From a checkpoint of a small multi-label image tagger: depths [3, 3, 3], widths [48, 96, 192].
Rows from block 4 of a small multi-label image tagger, named by matrix and row number. Rows with one number belong to one neuron. Each number is 128 + 32 x the weight over its row's rms, rounded and kept within 0 to 255. All counts start at 0. Numbers have three digits each. After the name is the row's rms in percent of the matrix's.
After each neuron's rows are labels from the 100 images, of 14976, where the neuron reaches its highest value: "responds to" is what is common among them. Only what is clearly more common there than usual is listed. The data: streak pictures of flow and ridge fields. In brackets: how many of the 100.
# fc1: MLP up (model.blocks.4.mlp.fc1.weight, 384x96), inputs 0-95
# fc2: MLP down (model.blocks.4.mlp.fc2.weight, 96x384, transposed), outputs 0-95

fc1.87 096:081136064128069151097090130111072129104177113119095140100096137117056182118105101157164110123083171099136098133141129102160162121141151172151122147115103173129106155175140182113133089122164117183174081124158135161151128128138142152130156128081189198062142119177105122153135165165084076154
fc2.87 099:127149171079148089164107132139196136097121134141135091116133139135124099164128166110106143097108047083087142172123179161158136152144142122075129183184096154095132081097133091151053148160141122164147210103118110173112092080127137111133112098158167111128126122134156158117170147038158095144
responds to: fine streaks (80); whorl (59); pair of whorls (25)

fc1.188 091:107109120169101051108112132080205125123105116093141129165105140153085128140181108105148154150140135130125159076115154112136115132066078111101128121134132185157183060095161177139186122121142090121125167162114163133131119130107114136216153164146229185150147125140123142127150118118090083134
fc2.188 104:064117058163087184124175119097084146117158147138126152077131122110161080129200144100121127160135089126141125193116139085085130164107120118102137094174136196131110082170144105141109133094097135104134149109166078136100093087112155115206128150127191147167149124141101136110109143203159171114
responds to: waves (85)

fc1.296 114:114097067141109064163138170125162126132155133153108115149165111134209062128077096084104162156112127136160153172149144152116126128108079200068159146115130110154120093165128157093150168074138125129133168131152138128110101106089110104177086164120144183190126104143096107113124160088093062176
fc2.296 104:124121084146102144136163129151076115077150127112140092076147129072130044082184116128164147140142127125108106165104113129106130132096099202187133128158185142114127062179127162132177024099082123115144132135123175140112138132217101147144141123126162137114112168165090132127098136160106133136
responds to: saddle (41)

fc1.81 104:105129123083110084115147180066155164095118090081086116114141154117142108137081145141088089123094160091146132160140118119157087140150138192104140204111110114107136156133176163131083155097112202081156201158158096125188102118107117107085151083128113168174136156089121122056116153114172123142
fc2.81 090:120183115132127218156136129130116138112119122117121097145118143159132101086072066105158085107099117120160096123153121142137117076102076102113111131064204115091155131147175132146148061129122146115131116108152181154079174145125069095082148139093121074142115167090142086118107109167065166186
responds to: fine streaks (92); whorl (52)

fc1.221 111:104211103125093148085114124085144144137077135132174110156104123117098064114110130174154136140083116107169080078136121090111168147077110130178105167150185112139161155132192116126153122060105148105130110120092083159140136114175116158146136129076132117107125095132018127153102170169160142137
fc2.221 096:084181160163112162169134111134147121089150147149082073173170142090092161105148120147122158141149156141133073171139151089150097171255144137108178135114098116151139130166126061121112172081167121132090139148149133109119154114103142152158096150128116119088049098108128132161095116073151087119
responds to: waves (33); loop (32)

fc1.46 106:123122034083188113207113150112160146168132090153141099159114098154184143114074078158119193147103120144130106156141165085146082103148087169131124186127107139114158147121140124131111166116115171112117197140147115114131097178100107102125095116145102172158125156083153114060149115067103165122
fc2.46 092:152106131091112156104116124164115128174137144129122103127129130147159097078132112117123115144114170156121151098179131173144102133078091146110090147148155131141182043186185144081116000099120101089081114161111171079137162132159145134140139147165109132116100175133093144141119165136134127151
responds to: saddle (28)

fc1.348 098:083209127101091000136149131148100139109064126139143113115117126144146170131123135162174106168151145085121131163155118132118108122121072081151184176166122156156114154157161160136099151112132126108108151103082127164128156077095124128120104135083145079140141145130212109110118112101205128107
fc2.348 095:169114081165157145148135146066129182219117119157105127128125158125106109112115127147152102151111249130149078100111125160116139070101096131153102205071148100099112111119137144112186147138154101083124108083212127171099142183163096122104139117148128125070141122114139121137124131125111140144
responds to: fine streaks (78); source (50); saddle (32)

fc1.289 103:074163123144125123118168074107112133090117136127145146161099141187135148118111134100121187160082179093122143123106097092222169130121111098168098077073149112144133146181084123113095159129145177138133090117148128199149131101132183178115178134095162134102123076152078122158089080106072115098
fc2.289 084:129186138152145076103106132157070135180107100163085119108081144180084143191127112109146103111090072115121143149066157156139179148169130151126168089142066107144150130158081142161147204142141180092129168116122153118130115149123130049155166134145138093114149086108179110149171091133140074125
responds to: fine streaks (87); pair of whorls (56); whorl (37)

fc1.71 095:053182069108174209120155124179117088091139094142088119079123115191111113093185131122134188089080130108051113099139109112155129118142143140076089125141131093119181164162121108118124155136114131133139135166142123091179138131104147113185137136139160076126107085110164105128133182130189160114
fc2.71 083:114082152159181141106138126135141122034122145140082152183136114142219169109153125171079133109121154109153154134151117115113121123139140106108195104140139078100107144113104097148157103162134097120060062119136085138177135153123065112150149135113114156060164062114172122120145129072162092154
responds to: waves (100); fine streaks (78)

fc1.179 103:083111128120130087152139104082139128163112095133137140182132151113074110163116161094131084169159113153163156148131093092116126142083093129186088116072188103105114093130156172145132136108119134075090082120086157196107131208169091190155127098124136156111148124155152113149101220182114113139
fc2.179 092:091095134160071139101156129144100128116070107135085134157071140117159118131207102112122180145157164115106102139121151093126126103172168112086190125153106098135101081114146089114156137116158132163099115138175081105161111061156110214210139101133142159159198125130133111111086116076156141115
responds to: fine streaks (94); waves (48); spiral (46)

fc1.154 092:099131095163166139121162144167111127046157097120132117039125124122117150114186147162122137123099101123086147089123115115152071118179149117003132089084098138095082133131111105127142173139115162114147149170159098095154132115083140091157152105158138110138117127109196128160144190158157150093
fc2.154 084:129130133167184173101136135132117083042106129169096102156143083174183145144154131154069134088138149081133162171113125088088142161120163130135151105113152089147113140176124123136177153141115123130093062146150097176163140081100103168129169104135105191097147057091186122111170154093162120163
responds to: waves (97); fine streaks (87)

fc1.5 104:102140101158136151136166145176103113063144093133094113082127120133115170066157158155132146083120140138094143106094129140190105152216145119027127140083105153114083160150113098107169157136136186120126156162144082070161107131079163126179148085147122105132135136134188124150137155138181146080
fc2.5 087:162104134133175164107118135122149096068108139132097125148158088176179138149145094158080115142146146086167137127152146123074146164142160104175140124085181090116075142150138175107172126164126131101127065099139101148139153103108064150130174107128106208058165074104154123139188141062139106165
responds to: waves (100)